config = dict(
    model='contrastive image-text model',
    dataset='made-up waving flags',
    train_examples=195000,
    image_size=32,
    tokenizer='char',
    embed_dim=256,
    encoder_norm='layernorm',
    encoder_head_dim=48,
    encoder_moe_every=2,
    encoder_shared_expert=False,
    encoder_depths=[2, 5, 2],
    text_encoder_width=128,
    residual_init='none',
    optimizer='adam_atan2',
    grad_clip=0.5,
)
Rows from block 5 of the image encoder of a small contrastive image-text model, named by matrix and row number. Rows with one number within an expert belong to one neuron, the router's apart. Each number is 128 + 32 x the weight over its row's rms, rounded and kept within 0 to 255. All counts start at 0. Numbers have three digits each.
Before each expert's rows are labels from the 100 images, of 14848, where the router gives the expert most weight on average: "top examples" is what is common among them. Only what is clearly more common there than usual is listed. The data: made-up waving flags.
# router: router (encoder.blocks.5.mlp.router.weight, 4x128), inputs 0-127
# up: expert up (encoder.blocks.5.mlp.up, 4x128x128), inputs 0-127
# down: expert down (encoder.blocks.5.mlp.down, 4x128x128, transposed), outputs 0-127

# expert 1
top examples: emblem: no emblem; white; pink; grey
router.1:131083156118125116153095084134161159112109076111117144136132141105155084178099142101075092183198184108149151129105097164150164099115079141155156114156121166138131141150151093111112155124146156109130101151138156128134076110102155132090135151103153110083121188121120157085118063114126142142186168138208074077113073104153156140121120155105084073172145119174113131196162130082101059076189
up.0:157128075158130145131126120087129130159186183173100096114129053079083137175128114113112137084111175157155083200158177106153087161113176139078126147077139069087151110130104182156129148112138089120124071152135165149160130125113100131075127129090079133116116132169090094109152124125135137059165154154163159190145106079169128063126123121114134104067101141106135062129089157097112098119098
down.0:159178210154135130122109169152106086136162144144137140172163126105100130159155120144095124221169119076088110167104117075190173114099098084114088129088142116111091123112084084136083074144163170099107125150107169179170098098082098121115122094140102149125109137130136153070149137107147129132117163104148094144141105110163082152143160171055134098101117086168084111156103112147186203113101
up.1:137170113097129116145142118065172149153213150077127090110111143127170120157077200162151148082201155159119114103098079105096137088136148162177162127106090174136162110101125119124138162131176104177103075142098151107194142086109109177144156159120144151087164157079203152096168149137127091084124169112117162126122106134129114160154146095178090094148172113136148102146108106127126092196149
down.1:124152110137083105183120117173149126082129124113130119109116157159137088143188146127104146111115125137135172144127214109135180120164149169180154167081139143101146118084096165108140136058132172131148097112150047175134116179131135137148106090154140215101147051127091087155140133064182147110140094078111179117109144123177089095156120082129122188088159123084182098118151117119096108141143
up.2:170173100164137108110202133081104162113135142175106085156154055076093132119196122129092160093098143175114125207154136127162090147127146143077132124115155081085118107136066138130074152106105130129149106092097101163125135075161121143116164179118104098121204137144130135098151137139152166076125153190143113206186113090156137062114094132140128108088144115111120093116103178112147151101149
down.2:176185164145188138144191106163160061074083160141108139141162091116109189156172131124126101160158134129093129139157151066140160146087083097137096118098135122138089117132123054113113098138155175127119141163049168174182128104080105148099136099099088100077117112164125126114116127106089140163156108123159115156143118128193167135119182138062088085081116097102103106149126107141183169096138
up.3:146112115109073162094144109169140081144110124183146128117159131078096150174197074129165100167118119122106125129101177147171180128154095138058130092144132154166146112154097106091085139191126174122152118185082147152133135148103101133141102082142140096092087111107132121133117074127152081175163046167122111158168173104176134148100167168068102112086136125125156081124075161089162093119176
down.3:121100126096123130123114119151115106161157092143193160125069150135149121138117165163151105068119099136137080154114102083145084074165170055100135066197140136131138098139153190145153071173168086133116159123171134087122090098162083120097123059153082110123123098080111118136079161182114109154171115154039142172124100126121193121138131135166124108122125137183147114090104135169102119175151
up.4:136148209072117098128190108153169117131150176094093198084149114140159128129081167115105128134138153144148141149154133150148145108136115185121152111125092115048174100163147137122130158105079088113128105065150110173105150141078168113140078146073169096129125155171175158152112111068138187113161163128103195073142093151110113142113094120136127129112187086134194126123113090116070138085096
down.4:111092093164094159070147157133125141136139111201083129125141130104106140186091114124158180140060163167170154169156147099092145126125065167133120184114082100126154114100086150112116189078128121133153132123148134115167137165143190136105092206136136141138126199129098074097154135082115124137084193099143152075118141120081064093080083170130113103161120158138161115166132141095116117078102
up.5:168045133177132131151124074206145081171117150142110166176149102134155165107119097088155129164175089171089084178114141145155115161185137174162140128120132130113151083154090136159032113124049114111085099089116117111099089077119146118125107124155151104146105123094112191134135102101185066151147125191111121144113135097117116162138116132112135080157146135128182094124139143151090088134172
down.5:108113124152120130159149147124077139146160170152159137082140126125140151083094148176128143086103129126144109098176106068105107179168078085092087143188136151142116151103129135170147141098173121127170157162170149162140089078177145126149111118133143090142185107053122147157129133170075116158082118097027190159109089110111127138138147131158153172127160156122074156130155140199091111177062
up.6:119116118080136120130080090153134163139139146095078063139162150096166131114096195155099213144097165113145159104170150087124104110199124136145128101105146126129182091138152110096148124103152151161130053113184123136139090134125161086147192150148199052083183147123136089119140130116159137125060113128122122099217093110183089152081111088149139120137123190126121104106126127124121127118153
down.6:110125130165099111101139106156139137178126068097122094145167115101124113168140118080126132110170119143116127089115130155109147112074099162115137142136162175184177128065105143184126153121048082101092134058106123184159184107134109130189037126166141191173101111119191141086138089124132130131170122118150166106105114103153111116118159143123147211125135117155150092173149173135102054101114
up.7:141048093112132075184100097093151186163140125157118138142122099103107085184149154146099133062112149066082117089150121143117121108132128137133190119089171124098160092150099189139149179105190066105128126109127120075136077054093155120098139118071108146165091127175114119169132111162125180120115114104136166118134130114104099123095095099171115132138179118106152125183077134090123107072185
down.7:101183085110122171143123118118069150082182156117160144105149034156134140123100085146093184100149115170155148177115131109128123167172164158101098137069177146104105172109118089068135147143120116126114112095131129158133167143162069153118103132138123116168143127181101080134088138119072115148159188124207086131078156121178093119055139122161125152073121122126158135147151118138121148134046
up.8:104141119131163059110126140152134151074162143069075105138205066119137147159138101149077077112073120102166179118148128124140158097100062123166117143106073197133172124119123101155112117083069166122148120120129137115159135136095155104184125175096191101140131138142171142143151148122080106130123090070121160124184108116135096148088150075100119090167122165099191132104176129126165143082181
down.8:074145113130131075148109100099174128149176103107110117113142167095120097113154100119128117117135117102145208159108082115140106169112138159112122091096094173131154101060111127103117204101077151150173088152100085168170206176093096095205103161117096209112120164144136163183174116109173128112135101069125152107127136150114095179088156111130133143159099191121176106129114095121148129114152
up.9:199127126125165147140102164173149097066118169134168176131128106191101099071167164148128115109134086121109103116121151145168147090160165076082122115140136096053081083168064128105135056162144125165183181186100121112109108125123096101138204136114137121101135129082139081111080122149163079168148094124150133154138166148149114153110162109126154147111114064103106154092149179111172134177136
down.9:155137132101151113111142132110155091126189129184187115130089124080082135146160140162156121137165116141104089156109117106159088191166109072100083090249095134079109156087090149116105094148131132099165133118128145076139151104145112140147081154154125090127062133098151134151046126126103136104147138152078108160158177139195141132099176136114127138081141124194089132071091143092145154135145
up.10:154184156158138188102071213108109095098135112114135179159125129112129149000136118169092114109107100113104128138085165129097141140140121147171141139135111120152081118136164073124157119213160126136150136141143084129085176185091060126157130042108162119166177112107127104186089117150100083148136148097106148160157129131155115149118125098155138145133148109095109101132153158162140162160099
down.10:167130134124155156174128104185147101150169137146171155080147108107110148124113112178100113132144140112115120131074161111181087145098178084132146109189105128048140088136098175100056098177154135160097095114180158108131123069129168134121129065143124095089195161094135123121046082106116082112132121138104146181171080087189133100135173151127122114110130096179121116143121138168161087110166
up.11:157145122081108125131170050142193108176113139129097106146186125134146106115069150113131089136158123118139083119097122207115111137128123177089181109132075149128153146107081107134114119144046122123124143129099152139133157123149135127176116129139113178099124157098091172086114105140126147098163157141109139120137105168088130139119167104015081096082155048167138102114126177212094119139167
down.11:108066127145090130134108156161129102127174135180158137079115166121192128121089130155129125105050130146127102129135124135090094096175091115175126105127087080066130152110068151164125093134170098141090129127120131113122095149159154135095131158145155084163152178043152078111085133107101122094088077073054150096107119144082104159134094099179131153179166190098116167093158130182111117150142

# expert 2
top examples: emblem: no emblem; orange; brown; yellow
router.2:136088128188068118122151162149170116193136155213087142125175145193115182163123121070141112155105111179200070070127132175124111156111097134110169142126091100121101071111131169141094117097120090132124142108065161166147168147157069162159139158140083156140117118091100155136120129112177133138093150159092154169137160126138058103072164140110127166119122078111124120092097134110117147088099
up.0:124108148089105157110144123129131111109123125118184118154157103089115083164172144198139071141108098105166120157113133092176149083133106079107146085192144145096095131148099122158061123103153164136131163186165155127164097184127162107051157135070117092050141153118162086148084140163128050178142074117114086134179157181082171138119139122142114095169143140152150139131106136110130161083156
down.0:159091169134195059142138117163145112177121140086107172154145140199155118162133043098095062142142116089113053150168122106145191165148103066153125139135175135081102070152090122136157108163141165093112134108138113124126093078085123098120110125173142171117130139112147095089124092148197089155089123181081120082184154115125137161086132168117139141073137115161120087149130114124153126113116
up.1:089112100139130135128099126093106145098057096131106156162133149089123118077122113114152153099097076115150056090173124058118097120145166121096137150118139122157151149133114203180176085181096143036178091131150140119121098112145124103143204093148126138126154112113138133159125139143145131187095064133174140138143051084125164150104165171178142123105126097113091099120159162116214152117118
down.1:103123106129097104110123165140161158189100092156078079136165141122164159147074150137111067091125079108140143123088080172108152144088107121094072121175122186215145149088137136127144156119102134158123097138097134120165204127100141152156091117155107184138105144124111175102089159132112067134112109119188123116156101085132092150084139194121086142098189099153077063106151092126079088132132
up.2:145164077160115133155074134100088189133156116157170115124138161116172134126171139131143186165088155135176122137120139096099058070145122168133163146087105140125136086101159147142157086134121116132072123140133117136159080134193090093128243103129117143142078135112164085134162135141187152098094109109094179187173146060156110129121108087110095182077123111080137159101100141091131146143123
down.2:148116095135102089154091144115157176188108124098137060105082097131109171116106203125111172086129161107121173130093124240135138092099151150133199109158143127152185140103137120116105180110068129118131120126122075146136128139115108128170095147072065198114081120112135149103130116131109137115202183098078109157094110176173075150109151106141086126135164082133150123117084105111120131125121
up.3:066101165155145135108108084087130173120087101111194126134129141113243140092140113087120146114128177094121137139136122108183101133112120120072110096154140101104131136229154139100156082140090133097100134134141147113113138169158136128106156180121146118145153105176170153103110140078131190069111142150103125163169126093136191119135145078130051096116112183160124128144152160131218122137126
down.3:119105136141125106163147191162166096122181179101109091123096171098129167120108056116153127201128091079133120172137173088150113140175135140140087120109140151142121164096111090089151111121139198147135078135116144132167161124108073129159171156216134105182152138137160161140130134147125124121112086141137082082164154093185131087140198133180168149118110169084057113090141094180135151117150
up.4:155130165080144154179164172074106131103125160133129123101129081147115109125120148188094132129161066127134119116100158144117077180136146048130159134112146113103094142132174168143149086135176098115150165152114081099131142085113081139145104077102131176119085079118104116189150072149110165081148134132207078116113110165180128157076144165128144135150131053074155113115138145171120131208163
down.4:169141203145108152154132125105110122064140151101166126121119119155129068119165129143145154178100149109097184202138236115135147084177155109149183112112151109045106127140160083125142160120203146115101163139157105069114135156144143153077153086071112107139136067122119085143122116124125118114155120139129165138117183150111186126101109119136093133100088105082142106100082085114136189158106
up.5:097136153141183118132141153089090126115091104089173134153130135134211107114153110140181114083113111068124113165123114077169183168148163097086115128175109133055188107134114105083155161175076152096142131144094115143152104150104101145142153133146168133136133152157233139075092145110073104071113156145089123097166104099152133160119133096135145084156087141115168104131128084202162100163108
down.5:098116199084175155173128114099179109100174118092103109150106115084125109116087098101134121196129134066114114142098110123170102145141165199116121123154149162109117137144119063133113135144159183146088119149146150122185155119103188140086151183133165119104111163161123118106125146157094067165161112133189048079171180146177137110133186117130132100161120161119048137152162140131102078102140
up.6:109108123124139094140070113101085169116126086111143116175117163145160117131185177112156128116077145097121151167182097074163170090146124088138140115173106135073134057151157105073119125160152142156169108190137162085106126155096094105117201170140189147161151093153167125148117169135132184114104070154119167155177119108163161093127140085109099112210115158147160157169139077149163141127157
down.6:107136125120143164117124192118141114134186124088076040102078115135154197136114068122150155185121115130182137150122147177177137146165160157142169109176177112122099171111128065054150105089142153128076118126097134117127116139111129146142153191157150131172123126141159168091157138125106083120103100111119103112176182115156097165151128099163111091150111156064061114083202134149122164123108
up.7:071143139151135113123146152130124126140162144115125130157155141056118109155118122096142111140139154094136150127114137128188145160151108198128150125135165131133129085076134098149154092098121110116061069038126210176138169162147099139143125193155113151099169146149180098051180169097106067110113103162127096126147147090186156118115102100161149167051143138086082134093169146125155107076126
down.7:180150148104121139161105085118141183190145107134105134148101118138091116093111184177147163098134163175131156071100110145101112119123109093129162131102172089220121110118116127148129141144138098167176147163174068065065127090120111108136143062171064156113127122044115117106112123158136134126085135149125157182076060143120119123097153166142136120198127098126095160135129101149077145185147
up.8:143110140192140143117069097114118214103113102142122131094125178176158106068090154113110086096178090055154167129111150129097123102100145110114179156125123140168147062143145106069180118220123098113162129168141100100085146072114134082146174098123117129187131128127097095126112124137168141105109170132079165138136095143107102154077138145113065153125151089148133095141131166104104092173076
down.8:149150131138098096099087114169168131199135122125130099110128127095107151178111075120146096127130080099117108059136068145156158159105167144023132134174115107160126136056135111136136127117084093120129100077152096188097162112145123138182019142190152172166141143099173138143138152100138109118097099140116075166127132131189107151124163125123151198115119076157160123117160163117136106110112
up.9:103188146100126115132154150115117084112160157102154128160135134151145090191189128152137145068129150091074117141142170031141107172159115087101092182078137125128129080090088098152167095136085076126119129080128137161184122188149066154159086100105139122147132077139160165133170127095057079089080183104142171143158126110147116137155118118152138156125074130136109087153122088164130103121096
down.9:136147128081154146154131075092158145181181112152122111102059106098129151114100154131114159201151174194179122151133119119173103091173107142157149118133182143092115147152168105134112153066157122125145185128142089062145122073137140070029156166120111144090091104119128114136129113164132122162120120165157134114105122177112113147131159203129070066171154109092096132188141094155113101120135
up.10:142130141125105159161123146183090107120134110134136192180162179099119070097122162165118170119119142094153114102154096095138120111113132181147137159071133127142095133117103130189076137178190109106136089038098111176131098124116068145140076130165164101084176172097168131116154138142124080182119125128128158148142116067171140152124119094125159121052204167136124162120143096150100137059102
down.10:116168162109153117139156083131128141180088127123137174179109161121073193057109109144095142134140180173130120075127067169153129150087043122095083100133102087139136170093123139166105142156096067116167124099168115154150119144055105136154142147204119141136095194108168143150103118096103130152067136089152147108097076083106129149094156156127143130164148159155128163131164067139107107126086
up.11:192100111105125103148146119079146140120103130168084161102130113144091129126133165088120119105097123152109080087111120174133165175174109117151112116146063107140103117143157157105088103173127108135174132145089125136114141149091134127153116154099134122102103125149130149209119075097158255087134156201111123133165100092134150134131090181081112097117168088146199083123095114168166140128170
down.11:130061177167137147106129121126093061090156192111087077142127144132153104120109092082113154104147132080109118171163195092108144151119097105224098150091132194109156116150129085106191164094096178128068103133134145144176124119121155126131179143151155161138086062146108143128192185115110120128162109075132160134117129129116105101120152066131096175098156141123123107146175124180103161119103

# expert 0
top examples: green; teal; plain field
router.0:123179078135147121149161120108054094086111127079125130135097126120152093103195147184145123050164110078063098160153108039070172150153173088119074147147140135139166112125104120130168131126115107072158117138148108129139134127115114094164118128199173149172114098152122120143136190094111150111106154091089108148092097100116141083121099107102152132113153157156190117152100099200151152184128
up.0:156128123096048210160160161167108144132110173154166116110061128148114088131148102100128160127060064136143143121078178108164104160108148177125142128150115118097118173116164160114122091072152144165070174120088125151087155148141102156160112091103077132120140134137172119131108153110135122124154094177149146106165191136123150096115127098143146190093087064043151109068086122125117140125096
down.0:074166153180167100123130134084144142100091110074105094124107159132154150136137092170103081116159128127089143194072114096091126205172085081134078121163121102112154100167168161073162113178121140121190059184142083084055092162115127102166134134177135150134129154127100079086123130083136152109064147073113155126095083126154103120125145090113097123165124124133161109130158154087129116128147
up.1:170125177086061136162107074157158114148140136115144169165096121121131075127159096131151140163105105084078139098108117148123114108109123139110155109130155149126102173095119131168101085148145102155081137103130168093156169135127163161127170092103105127111109130116095139182088039190114152148151087165140105141147140129134131247111161159114200171159097081137064101085083101173158143156113
down.1:146089127112144152124104100111150159130130126152205155095132151120144141116111114150135137172147090119145081151179157143157082092138147102078156085185161122127094094203115102162100067189159110123103173104200175060132095089156121112038161126124145103109106109101133120168085137190138105158168127147132071165114148155106209122133152128137112093170083095138111113164097151068113131145132
up.2:093120126083135110178130094080095149133168162082157107141062061161159134103092153093131129120128121082162151118128117117144146038145221138160185103106163153102106147159124083117095095125165096142064153156153152065118096099118188119038165147097162101125144164188151103128172144130090077077167144128079123159143108139128124111118144131143134107157148122109135086147163093130137086141123
down.2:124197126108183143117161129122137114168122066088145092124177145057096107120116121165109146152152132162120113059128095093074071108099093156160091106151147169156168120091173144173167124154157141164086102111156106138175095149123139133134143084103165070135085099129178194122124203157112093161145083107119127169133114119145113160138168129139156128128179158110087185199067151129140105163101
up.3:080151142154102170137139115092115162130152149130166107178084099104114193118151095068128188122093165140114148160141094100215066117105116188100120110134131140138135155131060137158123134044122115151056105129173129157124094143224129161111149160139101102146109131125152137132164125078161099136141107115132123183103196107127159150155162120173153168128074152145115145084098105100161124127066
down.3:118118126078134101128135094160143086114126139134076123110183158184154071136136137138137114113145124148093106082138105124051151155138093095142133149136078181129161063107124128139114127178170137138241112148133107080157100086049169096163117100169095185126072131084126110142161183147147140158112092115057142157131088116092090128117132138100093110132184131165181088123134135154115157173158
up.4:104143113185037164160133160132113132113152114166149142165099155173143173124151074086123153097080142100149140136110181112161147167133118104115103148144102073066152113111137142073115102082106122097130140144097109190119151158141110095152137096138111177161141099078114072126094158107132138162076095112106164145124190192111106070099175121115060195129051100081142103089110130130131160142103
down.4:120143110150144095135132176108119128065128167120108151096199132166168120164188144139114137148122076144092114180064103048100120222133073068140106166159098127074185112074133161125104103157158140136189110202105117108107101126127104142209109092150143152116168131128095099147132158075163157114076111062074175144114114146126114125127152110119109127115121135154150094129159147097122143133137
up.5:189127137072150156086135137148162102136152108153122124128149095087123169184141117117155108169180175200127172127120168150166112151092069162120131108138109144129127121106102102100080132126185162147119100163063134141145145082065161114152142159139104135036144155164049165069136095116151169115171169110167099129109110148159148116130115171074082056130134104135131118136120121065110094113177
down.5:167125156124129157135138100144111100114140137158135114098151102121129130166116172104129168155138161176133129100131157125176145119103096186103144107109106152146107112153139045136068116150170117136103153146078179125102119103097114120093175170119094069090155143134040214085143113132103179119162200110183087189123135144136123127151151144075058046116108088158143134116132115112104091071171
up.6:119152105083176107120126124087111191161143169109080124096101084094145091088127154158141131132087133017106134146139086136119103072188203136130112123080149127169145192150106092115179156123138114128091084130188116093126104115149181060107128175165168069163130132172158140131092150169127088102133128110127078119093097159145149086145116105131106149140145164131117189114158090164125098145093
down.6:147166124102155106103072128086132133165143124107147104110113126163132086168095157182087122141139115136112147082171124131100110098110116206128097097117159137129211140125167148174164153118124112118107147077156075108130086124120119144128120076110114129117077132143161153200128196131091100129199129139111191139081086151101143116128149122142081123099165140123141193231137113088126141212180
up.7:085096105087091134139155150104110143090179220098135090127186080196093148106111181100139145131158139185122118126098133154149143104131084110167143159117102149095145064167119117124107153095106139159139153144126092108123158117106115089126151105114161090158175208141114151175127157091050042108120113132047120140180139110139099148194104148141126103142103166131162155112182109168123133117103
down.7:139171126106117135163113193122112124154123112104159082146106096116141137185123134159103140125066110057123184089119137066128098122167139087101108089113104178136167162102138144110210141140173165145135054130125117117129077138107097088150113086152163142108094109128127095120151175151131102075131112084075166157102128086141189155155100110167220162118171139117182154177121153064098139116116
up.8:145109100113137089158134106125163186154103173101112115107114109157128142094068142105097198139158089233149145105132130215120153072176156166163131127095105144122121085134136103145123146130115196182115138087127125089091114135100158084073129166105142121124071132160128142069125092174118130102135129193086082129136155100104128186195076178143148100101151153117132144066140111106128096134140
down.8:113138141079103104110173115181086083098147160095110132149183107112134082138185139122130101105059080053051095096144124077104185146129145131161115161121073199103146117138096123165185113148119164134133098166111153149157128134048125123174146130116215105126136092154169148168170099118142138133124114117084137122158117073125129143141105084115162131069148120127180084092144183145158122116128
up.9:128087148107084159150088093158139136190139129159154114117087153100119121143159177140131122167099104126077144081063091127149093131109133100128176130128192144189109119130129148153070083160178113159079147148143143098199132077090207153139119125121038113136096143097137119169130094175102159130109123165117089145164120151173103120145179169111098095176120084132120111101068156135167091189140
down.9:084094185144138178134117093166131138154098114133192157177129103103122148112096112143102121176127108137135129174111099125181117051130105099114094056180163123137087120138103115125119152158161091151102145154186104099150106166142107112039149131128111100131120147071137094151041105160170106141105102169126069088127145104132193117121132159191112082143098165145109135132117111084147139098040
up.10:121130135104108101138060109179214138183156109082153124144140194160162143138116131126110116123174060172113130083103124178160133088136078094143160119124107141172121103167168150098051132158182126162154129148123124064164109055089153118134116107091099156142123168092110139155126095157137119164152120146150111101087082136151106146148149160105048094192096091118095129120125129113153069116188
down.10:114079153166110201146073133158152183123131103191166140157097112147123160096099124111143149169113140142162171160127138170176141086106143143081158075164140106152033158173111126135108141142153088145075176155124137085136128133140135118088127183114063105129148146093126134098038095149153098145142109160148058124100144131134136132146131152164125120172054098124089142117098164103083098073086
up.11:115103100148166116133133104073084128097170116118164091155119131109079145105109143140133175163106131137095161147124107091172184122131143177155122165067101160108158068140094139118068127168182136125089075125132119113085097150168067192118157167146121076149154200144152133094169149072146096133166098119105150106176160096190160100096098083152134138085102161107105183166078127154079098103121
down.11:192086113083081111176134183128131152160120151130113102143155105162138158171090144149127120182132108152137148083122139115078126146118081138119158131126108124091093127150176105133176170089169147156107098156110097151120068141128037061153129138143138127140136096112097093120141181062151126112132124128051136199074133162114079152108121078109127086154162154124197112171141206113143150078151

# expert 3
top examples: blue; purple
router.3:124142147101172147083097124125081139107159161097181113116105103106095146071093132150116199138071131160093177146115177115171087092158148164155103099049167126118120180171116140124131130131149198179105133116173105100083092123142173097097129079097118092118157123137156084140122109163110097119141061113145182122160151153093135173161104082212139127102094167048102157103141143111137128143121
up.0:065146174123164100085096090161082090102041103087139139179140074117080054106157173150130100071131145065132123149169094116130180106119144098110080126137146158132180112142135117143156120140045115100107113118194095126128093138123104130140079101118168086108118117154183122123124195155088076128144120160160143115123123129150181123140080087159101135103133148149137172158165088143180097114151
down.0:133071162162121118143080194102127153120125135176092109119094166173148169158128137105138128180155122124159155172110132166115111119143157076105175096155154100145095093198185149076118121117135104110140210131092142060159173143174111104109142139075057155136159110084065112139111168148183157133160144129141080127086171180100124091117162128109085138158064091123132119113091127129089155088125
up.1:108140163180077099148159160132148155109084208121147147197157101150139161155147084108152126078114144140118148134125166098127100150145153151075189155135144116122111097100191164133140100063052125123141139140127180190179155141097125114159145123109108193171141098166221119119099129118124121095183129180114142108179151101124120090088130118160148150108097123099142068102135061085099139142105
down.1:125170114130089121143111117207117139097156139139164104152137108105116122109177133163161162162080140151112148164150174100141147107146129134163137132139189116124045135109137071110122205152144155040138103148139144136157096161131149144133163114156123086082136113144096090173130154134167104125163095122148126083103170074154081041114151171193117238084135161099147141159145145095127127130106
up.2:153092160121139076105129084135138141120056067170134148142121135103111112190151123115102050137158079091104135133097136104145136184083130025115130143178172167175149169163141156108125129126103079123124133162148175102214138130125129114151077081077155136184116165066117130151126103168144130185149143141129105132119112147158163132099150106086116142166139119218178112143119138119141108099155
down.2:164143127074138087134103113162142090165125131121174138148146091120128154135161168150136050128128056105100100134078090146146129158104121106093153076181071150149146104099101135120111117197161129114175098155116123068136142074078100110158148131142125139115113112094148165126053074172166169146064147136095096125192121129130130138097188134067110079148137116200172065094097133107119124133161
up.3:132089073116088117197146111084109195094102178130110141098088183167126084119161122102088134143132099152180109144109158134082134105154115147128187135123158112064097102113081111162084152088121128099078149111125088062083112140179084124091206154190123108105129109142086102130116115146187143141102091090113166053108129120131094115111091115112080149121128152104126147162133060153125182124158
down.3:180117124178145175073217096164136086144125133088134120100102130115112178091074158083134186118101140143108118107138119135170145118096122117080049124148095145091137142126083086130124139137102166172095124087169166171136145131119105171157071145160119110154048099169072199117131153107156081132188166121123137149158090099099114148102088102164123163119135146098092135148114116181149169071121
up.4:123103136117152155107135152141126075123053100151106093096167114120141115129136130094145073114127076113159079073127097096118144149140136087137110128212108170133099108158135082123174105141096167089141158195093177165162187120085112075198085113160137138157145147142161142150148188160156113171138155148128113190141116159073114113148143155126089073123154117152169086110174124156204099083161
down.4:128116162139151162135082108126168171165119074150176184157109140128104145146115088141121138192166112167188166160107097173149157127150083075093162077156142084109070111132110159124083118169160083121151152183171134084129103142122140112075090140106055141129084204077117111098071093178162158134127127140157100117112138171130134156105121171112119116173082133161089108118076153095128139121071
up.5:149151105118119130169169099142193156136192120178115113092075142126143129152124108082122109152105123131127121118148125200135069108145177203112187119095139190130114136142073094094188120110197153111088138072115140131078102132112100148121158122109117114088118087110088125102160127070167175070136132158130084101130163135137161148224151162105168152136138128139091076136102153060107101107133
down.5:106153050154144121164074106118163184137111102137120059093117128088142108164123129124139158134153203086143159087081167139080142086111113160134096174116112131181115058084139148165101122138161103142130128133100127142171133138152110132133115180190119167158089106105094118078166167097104128080097146103083153199105158160195030143142141083150072157106098122127114129131112154156122128102128
up.6:172162173087112092152155028090086149124098111106086140110099151116061070173128143083090092173162164093116128119156164117162099128137219122188130123119121118071156128148114157137158159098137106140116111095084144076135125128156172162121160128130082156132194123059113100109230137128130188124130108132067138136158094127136095137151114134135108111118147154130118110132132156113125070104090
down.6:145147096136072140128154201134195162104119094123169098161134128086104092158175085178157126159107103126111158138056123143161116141114099129100122100132113131123131166079133170153059128134141112177153103141074083119182167178126073144141075131142097156125098096131146111160103090152121130127115108165079101129151175073194137170154154108115204142099058157122128108081056152138145167133119
up.7:137084130110170121127124115110156147149055136103104131080143152185147124136100128104135141140135111119156066147179129185092169080184099119126105141108074127125164079203124108112184155069111127116153138061106100078141106121096114063102099122124170151125121073184123092111176125158146133109158189155150122082125142150118115080096102133146091072133141111122150095118189080073084182089162
down.7:089158126160163136109097098128151129189130103150131108155148141092110190082067130155122238190152185198189141142120122145125104132099067056108097110109148114188149106113149143110109150163125136108113169081208102108145150093158130112109114121096094155155075089108120138143142167150156092182110145157162142153079129142126144139104177177172107100158122138106094149153103126111175160103119
up.8:164084148150174145092121068106115143140113120093114164087152170167149150140127130086109133133153121139162083144142095171042146101141103089122149142166135152091117123144135123077114153113165126091143113082075101131124104080085095105096147153169143116116109125120096118141167139170192125152099161080138147021082087179153118119086137123115113112126166098213127112102127056111044164107112
down.8:181146141132155175085153115133080132144140147148130141158165082143091232109068145129144215142109165165157072116091147173119114119174054098115125102114125139103141200106112100120123189124136137130116112106142123140142125133108143131158114152084137120130102146081117154136097107145166121138087199170199165107145089105122118130102157166175049071136158123098117114127090124098170175116078
up.9:158090138116117091186119127116145158185175152132074124113117183166177075116114141137061110159171101134135148126109135150054138145149156108172245091129112149142107123084178153122132129167127137129097128115115198136156150051097167108131147126148105160141111153145096112164132114138177161121129126157086121086099022128084073153132150171121117147130174117121113112134134127081091086148138
down.9:084105122153179191136146138092109108096138178140132099068125093140138124166077120079155195110134193180165117149095116108101138131108104114054084115121161075137167131124152115071095121117184095174142153143137114119157167108207098129107127186118102137091162128158068173142111200128088120118144155107118124174099163106173099106068130130174099123108069170124087123097152136148092131109139
up.10:149150177168141096153124109122105096100149157102161172128084068132165074137116123136106131111037155148094091163091124158138145115145174106097117067173135167113101127141134106077163121155110153107110174091132167132164134102058137077122130053101125136155139116196087104155134117150105128166178178129160107024159150141111144124052129140187114146139114144156125098126150087078113113093134
down.10:122173136124109128152165145125104195158199167146108142153123168174085181101145133140047210159148155159153128122160141121093141120154098148122081114066120084118100173054139171168112190110123117125138103075145133150136151088105080099113174107121117103155107076125173119121111145115184128079091125096093220082139125099115055080107125158159118122142145111119145112139125107124102165131104
up.11:152138120133154097117155104117124144102078117123162140112134113119113093123130141151118115080177119102119072077184080154100206106167105125094145121152126215090156066152152111147164120169130116131157078078122111148077095076092102132134102106144206096128097140168148183041168168127081107102149202131117134117150113098116168124151061129113164087093160117158176125116146075111155117135111
down.11:140127161160168160142074100091119101157146135147129112121082141143146195143086096125187154123147188146214106146129107169165093067143116128068116131137161047095145110165146151082105094065120097127080146109170143098114123101171135128076109111087080122141118095072118107134161166139157145123168184113160135160101094112090087095139163132163101148171064079120101166170133105089116137106096